{
  "model": "contrastive image-text model",
  "dataset": "close-ups of made-up surfaces with and without defects",
  "train_examples": 50862,
  "image_size": 64,
  "crop_scale_min": 0.8,
  "horizontal_flip": true,
  "translate": 0.12,
  "tokenizer": "word",
  "vocab_size": 30,
  "loss": "softmax",
  "embed_dim": 256,
  "encoder_arch": "poolformer",
  "encoder_norm": "layernorm",
  "encoder_norm_position": "pre",
  "encoder_activation": "gelu",
  "encoder_mlp_ratio": 2,
  "encoder_parallel_block": false,
  "encoder_inner_norm": false,
  "encoder_moe": "top_k",
  "encoder_drop_path": 0.1,
  "encoder_num_experts": 32,
  "encoder_moe_every": 2,
  "encoder_expert_mlp_ratio": 0.5,
  "encoder_experts_per_token": 2,
  "encoder_shared_expert": false,
  "encoder_patch_size": [4, 4],
  "encoder_conv_stem": false,
  "encoder_depths": [2, 4, 4],
  "encoder_widths": [80, 160, 320],
  "text_encoder_causal": true,
  "text_encoder_width": 128,
  "text_encoder_layers": 8,
  "text_encoder_norm": "layernorm",
  "text_encoder_norm_position": "pre",
  "text_encoder_activation": "gelu",
  "text_encoder_mlp_ratio": 4,
  "text_encoder_head_dim": 32,
  "text_encoder_fused_qkv": false,
  "text_encoder_bias": "all",
  "text_encoder_qk_norm": false,
  "text_encoder_parallel_block": false,
  "text_encoder_inner_norm": false,
  "text_encoder_drop_path": 0.1,
  "text_encoder_positions": "learned",
  "residual_init": "zero_last",
  "optimizer": "soap",
  "beta2": 0.95,
  "learning_rate": 0.0028,
  "beta1": 0.9,
  "shampoo_beta": 0.95,
  "eps": 1e-08,
  "precondition_frequency": 25,
  "max_precond_dim": 1024,
  "one_sided": false,
  "adamw_lr_other_params": 0.0027,
  "max_grad_norm": 3.0,
  "max_steps": 6700,
  "batch_size": 128,
  "epochs": 16.9,
  "lr_schedule": "wsd",
  "decay_fraction": 0.3,
  "final_lr_fraction": 0.01,
  "warmup_steps": 330,
  "weight_decay": 0.2,
  "adamw_weight_decay_other_params": 0.05
}
Rows from expert 28 of block 5 of the image encoder, named by matrix and row number. Rows with one number belong to one neuron. Each number is 128 + 24 x the weight over its row's rms, rounded and kept within 0 to 255. All counts start at 0. Numbers have three digits each. After the name is the row's rms in percent of the matrix's.
# up: expert up (encoder.blocks.5.mlp.up, 32x80x160), inputs 80-159
# down: expert down (encoder.blocks.5.mlp.down, 32x160x80, transposed), outputs 80-159
up.2 083:109153095173067131088091143159146151120151116147100180094103182145102184161173114115136148119128050108182131123142147125119150140122172139125131124141102114091159150165108152109107104107149119140115132148129123110117127144158111174136131157
up.3 116:111147133159173141139118120135105124128112171093145144108130123114145091121097114165128128126147121096134143117141141092135152144157201144153105156125155160177106131102099078126160134126150089123131136091142124099141129114118142166115140114
up.4 074:117122112124167120100096120125140124138158151120133135163094129144149110125134162139142138185137102160116141156138121101122130139100146106150133140130141106165139096092113065108105138161103159139132089108085146122113102101132123114110125130
up.5 136:109168152101160146125155134103135124126124126089169111134125084105127104134103155142166126122102145120154100136168105125132165129139177138152150137148123138140128153133136196103097095152117167093136156133147080139157118128106109145120146125
up.6 127:150171077078152104125131120147097163112117159130184115107112103133125127143128123163103115108103129115122121123145101168114139157117109158138150106166151147086104178116151186120125145126101144137146116132151076119131122129091121127129155105
up.7 107:151155095058155166125141107126114129168135163078190107153127128166126124136137132114134136115141149122134150141105165108112102140111135114123121127159151135123126163131149060102119157139127103127126121142119111123148107158157115153111119136
up.8 102:133122140167141158102130177111108121125071142142122120096144160130131173130174142163132143122110100113128139114164099127131150117173155127134095124159160135143131118142125135105110143129108149119151105122172126161118124130130087123140125132
up.9 117:108143104147179116148090102177135107143147153157123077163120142151112078143106129146143129122105139172118103128172156143141123124150138169139122134181101147165127099157146140110132099110147146126127100121140145139130127142153146145126100095
up.10 098:125110145153119129101137121143123115146170152134156118146132206145103049168181118118105173132116128113108110125145113130099119160141115117116142153112097117095104132169118165127117144091129107149127164145149145108120097139120107139131115078
up.11 123:126128131161055107137156119094162112141108125157117125155086130059138169114118179119138136156124154126103140155128128156133107125090174138109095141058127149129109126133100126117133130127121127134107168165160157150136092127123121131104113167
up.12 079:125137134129155156117108092121167140111181085149094102103125078130086145166103122127129143137159106138140142162135090136151124113153076115099122107134112106134135170152130138110108093103127103162124110103116086118069147109152125096150158127
up.13 085:112121112063170151097166131137157150129129083144158117120146083100127076140109144141117103128122170142146153131096147150126102087113092137135154144101114112113103163151136138105110152075147101108151141132118139135120159145100115156122142120
up.14 069:130093114126100139131124113105137147161103137128081106136115135117143140121163137093116134111119176124086150108111069127142148121115131078135093136088132118157146122123092139157146144136106108135096117130072183099122116113124125117143113126
up.15 086:114093059124148128110114146152077158137111170166139122140123114183146101148123103123144101107081128108119142148122088159136148147119106139145099154145101133112159143105192104126165110131147117087118103128108099180142131127129105132101146132
up.16 107:138108119172144114143095129161092147114145168125103119123146109168155123132152103138082114086093102159111134126103085157138151121078123128121132130137152150086146129054126122143116154123121147102094131098110122157150147119121124105123132126
up.17 115:145112086143122128135177080123108137139095177113160091125100151092131123112130144142111133118126132108122133130128112163143090125138167134119104122154125163128140147139150151157135158106120137145127116127187115097132121145129101140091152137
up.18 107:112102099140111112117140111101152087136132140161174086105092126082149131144134144092117144111126095150129120103123126111121137144162143155148147134118099129144165093108126166114126102104157210121135179140185146113174132147118104099163128140
up.19 124:119123145096116121122101135145127097175099049134086086107122088108143086151057118136112150122081139131134098155155155129128118139170094141112168114135075075142103141150108119130129072111122145165148126124085146141124110145124122140151142147
up.20 086:113112167106124141095137116115156162128159101114109122103135148113116149127135118153119109112131111121141074147137082125164162134122135149163106127122124137167106123145131095169094129086150128150133151135132105122095157139134133143149116108
up.21 123:144120163117116126091132116130190107132136098103059125141166169114123116105155139162152121128114127120127103119127110136135121157113157107131125130079142109135145127153128081109122134092127130131128121114176147146115138165087150122158098150
up.22 101:115123060149098124137121137124141123091165139145122152144125158129154108146191143135104120091108091118127121109136159135131139146119096072115118145130163120111124107183082144106138143106122111094095115134109160151133165099163104130130101112
up.23 089:124096145096116153118128086125120131140145161101131134177118168161113085127075085114164113161148104134132100109126097151114102110164122132143085147086119171172155109102171107129149121121140166122141133133120146137097150133151132149123106134
up.24 080:139135115109159152163124143075107143147151153118142183178130155158113152156133116134110136131150096154115115140128137093136126128151134096146111165041134140117124120151154085180147089152109124102168124121151129139075129162166113147144098121
up.25 087:156116168121155127110089107160206119120155126154130160146150135135118116121092184076190126127169152065134176147108172131171119103093101131118122127150134096126165139141127163124130103113149098117157123119090143128138144137133144148105173102
up.26 107:123176107081192144112112097098105114096147168114117127137097101132100107138130139119148142137152117108106140134101058089118096105148110124108172122115113118136157133137135132132111130108082131112166161164118136124123135150148105108130119111
up.27 103:130086143116153144132124137165114155160167128137050078132120138164128147097103140126158126131129155127164140138139104083171096105118116151149133156135167138117112126118111138144138111128172085161128158139116139117133144111118115120101112086
up.28 081:130177132069121153133119142157155142141102127101132132140130112129110106135120178126132085111145126146128114109137184135164128134141129116151094105156134109123135112107144137121137136130100076129137125143142103144153113144144182167140106122
up.29 088:137097163147104142096109072125214111127143137142169112100167113087109081115100135131151138107140142101129154134161102109163153132139166123130134140143100092106146130132147080127132099116110123162127144123111162090165099168129138151131121116
up.30 071:126118119111183098126068115115111118130122131170164115091150135157123107124091168099144139090102140130077150104163159127088157119118092130129139133143127132083165124136132053117103131195140105096130185102138150140141140137136137126141159161
up.31 075:145143142122088140132095172138097128108111114129150165151142169136143118150108074125146127207081133096142144139113085108100099118150121138122142119138106133117104178159104090128107145137160123121140091140112141152121145141124121127122117152
up.32 135:139142159090141114131119114132083170135123146162120109116130119094129161114113094145073179107150103125131097124138125139107090102132104136126107122145110155120167106095149165111131143137109143165132150141143107118146130109159143158163102138
up.33 090:131131139138093099141152138129089156129150129136169097121129078085150136109124072151118069116109178129143119099142112192109165169133148138151161141128142092132127144128137106138155119092097101143118140109085162124124129094135151153105144116
up.34 076:138124073168148167138145154078137129099131134132135163126159159129128081139105116118124140149122074147090110168098144100130093130101106116144132119081107127095125121108147112052099141115100183118124093137099102145126100149120145132134127137
up.35 125:145121153157131113102144140124181106117114170122107121115126156119136129164100114131122141161123094110126103121131187139130084136116152141106086147169114122159122106100116161151100110131103143177159152115121140132150117141134106136118128169
up.36 087:107144168119099112152110162133170125118163098109084095110104143119123149185110130124129151099134132127124134155123110120147137131163118159125146133114146124135095143132068054151132111159130151171154128135161108129129115111087185153123094110
up.37 083:157140130169116108119124121124121071145115115155128168123141142104118115135126127128143099135108108130068131192089127130105074112119105155135151158075103148147165086127124165172126117153112129108135145112136136141092120138104072123141190124
up.38 088:125150142110143114139090139136092140162118166114149112120123124134106070115117147160127098124140106134119135121118146168104106106137108128172106144103147155194134112128151074115176159126123129130138103087155129122150140138177129135147110112
up.39 097:127091168115147141125168133116113168150186170099099134117132100136129092133108166135131123109129172179102122144174125161096138124141116131141091156121137087171121142102126114079165119150132129130146126119102114119144137132107143156144120127
up.40 109:111132129079118120123150146112154101096134148099128082123151055099146125108071138097139113147089124140144117087122143110145161131138143157121113144082145146131123097106111160091090108131156182128100173126109110173140144104151116159148074125
up.41 128:142158142108107116133147122149094140151105097099120163124152134124125120168163120089127111124106123116113156125098041061134156146157126137130173133105128149097129135090138210122102102186112105149132166096111127161150112137147109148136148103
up.42 083:118145097131083117112135129134106168106147183082101095150122155068096177154168153134172128138101150128120148116101115129137145099147127075122152179163159107118120148148134172138125149096102129096130101135166163094124113096108143117120110111
up.43 099:154129104122155125147096107127139091147119125113111165100136172173111131100143189123119107124134134118101119100120179106169154116129110148148127145112110159100140112121106040136163092133132107140116113145087095142121142137096135132139111117
up.44 085:133135145080129141144130145130063153188121139128115121136096100101106097122114111125139113130117136114133114101127180096146107070152140138142120161102157126156150114072098058141153125150103150103111150152157106115132131140134153127128099101
up.45 120:146166104144103149162103151101137139145094111166156128157125121112125114117159135119095177091155087116097130110119172105115096152111125144139120120149125155075113140139087156079132137091095165106114119114090142124132092122154141134135143142
up.46 096:127159110162124121129113151135186141160119081143145087130125123129130133161104083140109161115146157122106147123141144143113133099149142158110144138115129122146114146083075115129119114128096139169115105167120084153123127124173146120145109111
up.47 096:130141144160064160119151168121130117166128113143110173109114097133167100129092064120090117104164092156107122085121155125111123116148132103132135141107135119173131105106110070145133126142121152145133136147159123141141114153119123130141152135
up.48 081:128136147128148119130138114113122176132152102127140125143099102140093130170074122151121075123141133132141150110112151161128129132117056090126114135130135107082152149155136151182143110178094174135097121136123098076122150112127120155152141095
up.49 097:133102155124097102140099155146128163120123158162082093135136117086102115157079116134090159082113103119151118168108110147117117145102125157151125125094105127075118130118138148168180142120116143145177114136162144159120078158163119132145145104
up.50 082:151142125153171125110106129149115122176116126075138082130106181174150113122097095129106147117173139153124171178168109184120143117129145101105136101123126141130114156129130111118148106140127094149128084139096083132143119129143133154148155159
up.51 115:145117163129126110167150147099136150116118169131113121129117093122144098105094155144166100104155158141135121104120167135116138151104142152160131143191126141099122115115128083106154111092141162104110110119149085151132140149167100137131118116
up.52 096:088126117123096159126168193106151138095101128141129177099157141096123144175140098172075130151116150115141104148124121094105147123109160139149165155114145135148141114143145111123141126124113109113121140107208125133112098139133086153140083150
up.53 123:140159090123106129114099151120137089116146124130119123160140119123135111139163129101170129117083133112112118127122112096125151125097129153117143122192122154130115140117157225154121111140135156121122103131129108113137141127098098116108128125
up.54 130:144134156151127147098114126119102143149162113108079106155107129129125126121159096124138115164154149100126111151165155122143155123067145124127135141210145136145142092150110196147130120132133111111125089137179160118115155153106121111129110135
up.55 105:144125120181088133129101148132126105113126131143123097131137137102121144124145088113105117174079113113136153171108128074158128135108133159119128099065116169143135113122106151150140128136126114142128121113169125130085179157120155125128112152
up.56 098:158170133064154102113116107114101154148110105131127118154120144135105148129103154138111112078120113124157137159100138165115115115127147140118101146115112153071143132166146081132092126173108129138138144112133048118139091140142098126155127142
up.57 113:113131109116174133114128137149172102134129104159154138143121112169154143136111138071112099151135087116095127099149124114115134114115163094147085127180131115138143117117130127082123126153147187136127127124117159123083111118074130134122130080
up.58 073:185147070127085128132136139141155163116115164138127095164164137098119141099130152122135156130121093095144173131118132097125108117112176136134168147099138103114117126095114127181108119124168161141140115119109128135119117163113114151125132146
up.59 078:120154075101133104136109107129138134136128157156164162152099098153093141109110196093089134120120138117140141079092175138125098116090106116108110128138107137126201129118097149102100077145138137140107135128122103123172175134119094108136134075
up.60 070:113144137181113175132119135086100115130141105136151162121130156135103142129144149127108163158113119115142168153124191126154135158158129156085149124129114141182120089190146060113121148137133143137148119097116094166137137159103132169175113110
up.61 099:103131120133149083135099092119107109155185145111125110088092126115119095140079134144111097115164144127135113153137191167138095131140097150106094136114116148138161096127139171120159102139133106106111115139137098148111138118154149098155115114
up.62 088:124109090146164120141116107139102142147122163147120094135125106154096143135111106150095106125138112131162163129108160147154140135102128128116131156088133137162130146136171181114153155164154105108126108107109147185128140098121105094119164112
up.63 129:150132116104132128105155108090138149102116203121145098124163107140164155166116137144121159112113096118099146129082072121119153133169135139151147148117105147095149134112149214141115101166119135152147166146080115131148134132120070146141124115
up.64 114:116126149122138128121119096125158120124193158142134104106137104098124120175149128127119099123113151120138154142157124106143145128145096143116149130112121134119148114156103190109127117144117145129126128116136123129111134104138134135142163115
up.65 101:131135156094171126125103160131098126138131137096134133135141121152136133096141139143139124110150073156145112167116140152130156097126104125116129141164101122161129140097105198121107144134137170106118147125123172145106153119090143182100115153
up.66 137:117123112168109124128164133130141125103152104120116110117090111079125102141194062129143161153133119198112126109141144178141146140148112124086118128165137109092145143117140119146135104127172117125124154136131151137148117112133120160156106092
up.67 125:108102135093151133138150143148124130109125107122122133126127128116140123080135114122177139109086146143149125131142133058146166120154121089152122121166148146144112122153123116097096145133147132133114137139147169129096112094082122173119118135
up.68 091:104118120154124161114108064145197132143108098125149102132120178110144117104205179123138158121111165132141138141122098103125138150113174114113144134074109113118118155154110151119130158161085131123124130107137112117152150117098139128108105140
up.69 076:135145116106126121116148124100149118120147101142117110115146086139133178165163093129160124128132120148148156120104085129125146138093095113117123122139101138136126157115131172167117135142133131154143143126145135145171146107130128170132138135
up.70 077:108112090178147118128159122113137125133148148069143147111121119083160117158118089131118156139126125102076111124130093133113140151192151124142100154104186107103074142135113104116151119098117105147131123117144117132115117139104142100150161115
up.71 078:126097182104183148131130131121123152092100096112121116094153135170121096105127150141126127150156125132146096092154175115134144116153125113131158116081121134146120162127068133139105110137146139109095152121082137173161133123081110119082143121
up.72 090:148117155096134152150123134107106181132097139184125115129164109128158157160158145145112155106188154115110132166092110084109099147136173132142124157108107158128150120121135129131159152079152117129142139120140124147141100093183130130085141122
up.73 100:135156105163097154139114122097107131140105114127120135126140137133122145116143117121091098103159144117135137168110115130119115118109135129123094117058110156063117132135129175101165144165121141146111115109144095123108138147168109145130148134
up.74 112:111120122108120126124146147122108163120122120144121123112133154148120114143111172124103144153118140133112114140110116160098138116130132152131134110152150145167165106131107122137122137098130081134070139149091123161128138164143156147103121176
up.75 087:118121107102103118155086158124115118086091058115108094143117095144136076125129095162131118157160134138164113131122123133147129110139136141131057083126131131175102129151129073113179127139141152123136108147134097157149150183142127041110116139
up.76 113:135136109141127156126121069134128147127151140143144146129117158118130049140120143149124141101127144121137099150161164140141083127159119172116132104149120113160130109165109133147136118121149150120127084104131083108125137141154124121108126139
down.2 080:137099167151167153087121145139137184185138122091089129094123128120103119109123130159082168110168152137152118124150115060170109120122122140097137126110122150107117139085172123144140176128135109099121115147135112136111129116141122114087112092
down.3 104:140141117089166136131177098152137149133124107129135120157152118162135154143134165107151172154126116171129112138142103114113110128117110108136113110085092141132139124110147091109148127135102145110128129143158147117114201114117117131122080092
down.4 083:146139103112130135148099140121104103148125146120106124140127156103122191147098091063156129099188083115132139129101122142122095122111112113142126137111120121163100143189139173112123140120137106111120122107126128127145094118085070125160118148
down.5 129:138128139121116098146155155116095138091103144130065139141127142139137192130121106109127104135101123160070090147132176138123128116090071114148105110108100077128160119097132097139150097118144120158086090114165118137123153085120124152144081115
down.6 123:119112210134132130155146143139114112161099152156106116139119126109129160113124087114141160143076107135144089106123196114150133102127115116089110101114121092120111103124142103107167124134121121149137128121126136150129121102126124165166127128
down.7 106:138089144143121134145157114123168137139077100118105115143155164121117123136137111115161155171119133136117150101171145129102166131163125113142102118106116128156117157100117097148127099135126131095079127102142145159092178173118116093172134098
down.8 108:120150158134115096114143114144137138127142111143128163136108096131127107133129121142142170132111148150104088133119174125165067130144158083110111129126134114118120139150148105122142148154151113175115178136152130170169181123184107111086131133
down.9 114:115117168105136113157144087106117110147126140132145083108119139082168151134078164154150120152114129115109131120083070172080081156113103177112141175092151135097135129093129128120163147163117143099150120095123087126116142131116142137083102153
down.10 098:158104146153137140127114093119085122172105131148096122124138117149150145137138102096125139158123143125127121130155138176096115143175164135100136141125120126126112140102138120109138170159151124130135119134143152127146155095140113113166143156
down.11 110:133143076111122087119145145098113145127145105130147135108105149125118092075150140108064123084081125103121124168124176099131145113140120128107149098116119141149151105090140182133105127127128151093144117120146184127137102088152128154108125165
down.12 084:106107096090126153118108137123105135148117113141104121137129108153182131106129109149157106120137138169133098132136129155138153095133151142157150126101127097123118103164129142118124143105157097122130110111090163134159115086082115132107116096
down.13 093:153185101146154094110088170137086156128124110112141110117135157102144181115124126135112129154112131128134129128098126198144151133150137135141118121124168123098127103139131138143141121137075131150118102146100107177103118102107131106115167117
down.14 079:124154127106132124150098166147147119102156170142125158081124133120112097131138112131087127111177129116115179183154149197125190138126144119082130139105093132134155175090146137123086124148090127135151119099134096136138152124129133143083121167
down.15 097:109124159129113129173137168153159133144067142109113089094137136077150157157115134150141079145157147147163139108123142100107108113141124137162166071108140139142104134119157127114130124137132131136113154135096147117076177119129122129173135134
down.16 107:137131139099152088153108097137122146118126157149141141081153127102119090101133105065136139142154142135150153127120156119175088110115132163113146121143124094116131123121137155158117166139109125155095121143115103136111124142100115139124118138
down.17 112:079123122108166107128121123152135155132112091118138148138143143126113091134116166110113150134114143114096151114101178084092159131154105120120119076140129124172178106120132122106129084153146136132144143117143083103119094148075106118149118119
down.18 119:139146137141138147160103133112122153134127099170127084163102132113150175130180168092140103120117118105072109174165133108116132132115142110122082152141140124138123094116133124162156126129104097123139120125151174116131102143163092096121096109
down.19 116:119119139118150124110170138138116152095128111142094113149118134126131153115134158169154089095143090121149161112132126109110165144138150128173129138153164186105123122146116154123128138125128134081137150092149134118157131120130117141078131090
down.20 089:109139163155173119170131144122137148188112104110123148131104119127129074134153148151134132080136185148119152118120126083100166131124117127147107141117131147132116125119141101096103139137147129131108101145148158106139124104125109113072107141
down.21 117:110148119129149108151145106139088123105109106131151087113113100147105108115136122112156087108114144130119107131112080092149130138141140110116110125085129185119104112141151162144137148134089162102119157137112132119119127118092114092102120121
down.22 091:118095154124153124108115135095145119138120148116112099070127112108108107114133091116115111131121153110132159123143146143137084119105146124139117132168179120103087143087111141102169118119096085168175133120125124098151124140120125141124094131
down.23 090:128109149158159130108147156137128129118109135112109127124102122162127127138148141180144090139142140111105158146119088148129147155116133134140101132076115125092106145162137138169183099149143090117096125142093143130168118128143129151150117115
down.24 082:087097070167154112152136106143201150129101127129088133124114100139101095136144158135161130130127107120126137145170138112135130120151138151055132143120148106159148140143129106121150140106156145126127145144133143135180170080149110125183140116
down.25 085:121096112130107098105098150156099131131156147113083143144144140144134143120112114173146108118133121129137102115132109192148140132151089166106139152125128144153118123103127120127131110142134129086151075123127112144115165093068143130167157128
down.26 105:118095112181114137080131142137098115121134105098092122156147119115148148129169109117140145122127113139112140135185155181166144137110181145122104146115124124176130148120088112169107128119105145137100158136102125155101123150121136121108099096
down.27 095:141134117135167106109092097077100104072083119116194140068131099110129104149149100126117121124103149146114115143080140151157131117134166140127139113110113136135175137126131177115126118163100132116104097142114137138118096099140099118114149118
down.28 086:125135138117114119160108089164160131168125156141135134163123111151149141118130159137131117171113108124128115121101139143141112111146093122140134087112118161123146106152133136117146114153152121170143120115103072135132145097135132168110135146
down.29 087:115114105137176113128176090149129140127152137096121131151129150135153093132133174152175140102153125106112135120143138138111119137139140134123119122140152172135079167153125125116162135148130133128127148146159147132110134112109128140079106129
down.30 083:138130141159123117139134139151116179132110105122117149093118107118123148105141147131124122151167129083206089136117106165104089118139155180086160071119139165120104099120131120134142174121082091145139098114123120124134161101109132115132148175
down.31 076:130133099111128149135104170152134105140130097129048096149128127145134104122119143128108158096112097143138084117101120125161122126086096119130146121104144077118137095141138158112115174151127130124146151093125113141133121142114107079098149122
down.32 129:136125133189059169147126112104127076126131133135138092122126104149167136106149154108133082114126152147125112140120135092180157168137091134117123150177128139100154135165142156132119140151102100146135120124133141137119131123126137130146130118
down.33 093:129122138090130113138179058178140151153109143141120134160111123154136098143144183109148164101123110172147172116111156111178092110122093161098091105111126121108107139101115093134146143126155122128129137096118137119147131112125104170159136138
down.34 082:094136107149131116131122131132089120096120165168073139094150118148118154132140134148138162125100105104145182102151123142160114114129154129118138158111102129144100070148111113171147154116134122125116086151128160160136113158120152121128161158
down.35 124:119120139122155096151131149113130129119120136134134117147101119138125109101093162095182103133139179091117128113098119073118139117140126171087095114146138113161124119153129157112148092138110117124129106121090108137123089138146140161146066137
down.36 089:139153089179107130129123116132102177155155157163132125134135104118128061103108146122088124104174168130123136156137165172142121123127119118089152165118121142149156138143123137133124118093134135127130113165148138121154157123150130072110149103
down.37 082:138108127157151119118128132147118122116157139141110093160114119141124149127154089172147104118139140089136131157122188087106163111120202105117132145145122128166101106136120151118096140090124152144137141156150159130136140093118150122091134087
down.38 091:102117150135138106147131076127128103137147120119100109154138146095065201113165181097169152151107164137142133171151150090086090160146115161095100130146148110147096119109114145129181145162143153109128127145124094112167144188137112153135135143
down.39 094:122111106115118108122161097146121122130119132096101147113183164160142139129111092147109160137137089090111129114150101151148107148146130116110125103122101120140103164175153129108138128153143124114113145166102143139102130098152134202117148100
down.40 114:150132109128117143159121161093126160097118119152137139123163143091124129133132138138105100110096153102091128143078080163101139122122111155148111116187088115099147123107145152137112110124120097135109075119133153148125107152101120152187074154
down.41 131:140108153131113115106107125099096108098104118149077153134123121137141108107133085164069143132148141127122091156138187084158102143085147132158135112169093148131108110136135134150163160107123131191117069153139109140084135123118140129139106135
down.42 087:112155129101109099156145096136131125159120133158106158109150125123154122157101107152097088067142134168122145140153118160122124102093108124119062126136110091147140126144099111140151143136104134135121168081132172103143163121158116132134123121
down.43 102:157152141109187146109162140140123141134139117131138105106151135159095163108136121126137151123096143135163139136168163161127119097132120132125132140094106151121125140185124094097158153131128138098111093132093180127156187133145102162153139151
down.44 074:140128120127078137105133097128141138094131086129166122102155134153097141145142123109129133145166120095120148106119138180136091119103139128107146136123127120137137154168122155135109111143116095090169090130098166129083120154139175114158123105
down.45 116:157126139154098140166119084102171139128122160116138114080091147135127079141113127146135099109128085105149105122169147097125144111172166107095166115154146139124150096177100155154104128138159130128150124092165138106133127171150144085133124123
down.46 095:155144090107137117127087094144158146110162126115158148127098081140121116115086142123146114096146150134166080136118132159115068117105137168129090109099160150091152130161136113122132156083107126110143093108118091133178151110128119137159093145
down.47 090:149137094106100147129118121109084133166133148132131102206143131127102132116135199073165109149124101102100146170098153083128115136138132148125079126131129134179137118152111125141126146112152099135107118134122166114131102163102139162118138139
down.48 081:150158107129082121154106195119128158152120133110110135122111114125173146095128110135145076088157131125164083151121129137150121115116112128142146100131121112116127111130091105134110122134113122129104103112100104179178121117128110169110183110
down.49 102:115117112157205135140143141120153143147142139117141116141136121167132086120099147119103101120099138162135137112146168111155160116140110110117110120167147147127140140142141092134140129111164153121137162143169112108160119093104095166121122145
down.50 084:130106129093133157174171140161148127101118147150109119132117100128134169139100144133108114168152165153127120095152115092060105141127122143109107100092126128121116150094141123124133118155156139092103131156131089138136150124116123143125133124
down.51 117:140142110100104122153131144119124122121157113115169122129195154128126140125144134076182155098103097123126131152123126152152113092143090170129146153103129157148136105079102159159133137132106114140122122124122154106128104141120153093136073132
down.52 098:165109140168110115091162131079119115141111101125133132134149105110108131103121162105125143135160136152150122111175126107110171118147109157149094150165116121173117104134098138112123130134118148145092165143128157129159137114116136125081091115
down.53 132:123141152101133127149154195129132117096090138130118127126116156127143119114101056088108176178122168128155130165114165129072127124135145130154110147157163128164177108139080145148100141128115125164119094137140081132137080162156157112140136117
down.54 135:153165159097158113165152145120144102128149153126193129106133148111134134116096142129143118129118158132130101134099117097114112102143165135140127153114153161135139076104130144107082101161090121142111168101143095147105064108187116143109143124
down.55 089:155127099103135111105131169115107135098161155175142102158124127114104069121112209115097101135119118112114118169148139095102148102094139143145116125130082065146125156103115149169133116102094122164137144102138122122183138121099131107107101135
down.56 099:105092145133111131128139132122087152096099154126119129146109130140115126101167104115104167147124127171187130096146164162132188134168111107171132093132092120123117111132125152145127102141103134141131139170145145122114177123110114144152132136
down.57 118:139133113137103134118162123120108128140102167138146111159117112146078134129146132118108164151129156151168171109102093146114161130157049179122159128086181165108132110127118158136133091090138126129117108074098104130139072174129102126129135180
down.58 077:101136137126211126165140133123086135109148129121088161121149133122170122104127150127138148134131143113113097109181125099147144147141130115118103088157084133118118139136132097104150107152123106147100100170163098125144137110120136125137125120
down.59 084:096141158153171131087094095111117136122107132134112133124143151144125117111160118105188139135105115086155133176142103170106149097106084152145143093122142117176102138159139104142149140120141148145126062113141181111137146149127157156118122129
down.60 074:133148083102150099115088137133092124138123136146152169100134133164090098125119164126170158119101119123105140145127152089121152165104145124097132098179151120149133131110105118140104147143125111152119078126127154109151132141106143105117146122
down.61 105:145177153139104158145157147153145141112128153103194093108099157136171179138134165126127111092129164115121109105103086107139116096131108148139160122122153133120105134080137097089109112150140134148126136148133128162095159126118127170113126149
down.62 091:134127162096137122140168089183124111141127118120178105083162101098137178125141175129121099151103154176097141128156119127126141145139128099071135115127110119134133178103157126128120135164145126114124132156123128104107147082136136152149124120
down.63 128:119093154145140105126121125128081103149133135133108121135109133129156108120143123072140118103107133115103095135129163118162151118120138112106089124177132124154139174127100135138136130112128116151121093157143135132105130074099115148160061127
down.64 102:141107103120151138134116131109154156122090088081090132146133107134120146139092156124084106156170122111112146134125167139145159118100099139136103083132148119166176116123108120109153139114130114147149084130154126118181135101100110142138150149
down.65 096:142149152168114120092131090146123148086115106146069122099152127130124110124155082140172066135125131113102165134124076163094166164130137117154119171116132173111110088144148110135137126106145115115096168077148137144122121091120093129124125089
down.66 125:106120139120136124106106075058108154154100116132147100146139121123160108111145141118108090102122133068124123159098116081130124138140130160151109105125145131138101165127154135145141105116052108085134184131131120091159088158134141135137116145
down.67 126:171138079122143103138148121107151130118122144130122133126171137122129124144137145127085172172143128130137127126071119187117133133102147148097122174096123168160149096136159165123144149133124154127136159068145128146179100157137091089149142140
down.68 091:118114149103165149117133113124133144103171123114119145129113160103133116122143088108065123135118097108123135092121127120116171130122120118137149134128134135113145122107101109140103120095119148148118157135171123091074134131130109106104144193
down.69 080:115134153145145128101137126097080131084107118117093173094145108120097105122091131140146104103137127139152126141110125188148166090142098164143131148135163125108124145161125171127125132134068136146116085090099099133128173121125138096113145087
down.70 071:157139199110119133113111087138127132115156125150184129142149151153162113142149108136148120079141126114136113164139139147113131146097114124138081169101088153100145152146163086151184096140155167111140140138151130122145121154129118099118095127
down.71 076:124116130146140118137129125131109089113118114128098178154128089098112131152140091125133120123081083138165139145116055163090147115138126143107120140109120146150123160148150112132172105118157126110133131113137156134141135115137097145133096133
down.72 093:102112120180133136119104134163188172121152129127153094120139133083125089114117125133122134125168094156090144123175109129120154089129113153131162138142091143140148088102085151150125143142113151088154122110133103137114168138099114088164084094
down.73 102:102076143102139142123153129165185141139147134164154100137108133149132145095120168134047172151130129126154118146146155084141151133142124120122132162177165123155154126084115062122110112072096173145122132116149102120134158132131165103133123117
down.74 109:132145152152128136134111102121115133157117118133147166151115153124110165115085128141119143103116047120149177133141087116143089087132122176120154128094113143139140153124103192115121151109110140111123092124162137119132139124113084100133125133
down.75 091:106097109083142153134124172120146135113165149162134094154133118106128148158143145128142132136115139158117120102141121141127097140145189084147134134092115184129138095111148113119123106151147116118151153139101133102150086163139150145132145131
down.76 111:104105088103138117144125116178139123087140108125136097104155120122135166090087152154106092166122096058106143085093086114122092119167095135136130113092141126124182131077100150109104159122148148118127136129148171128162137137127115136121137125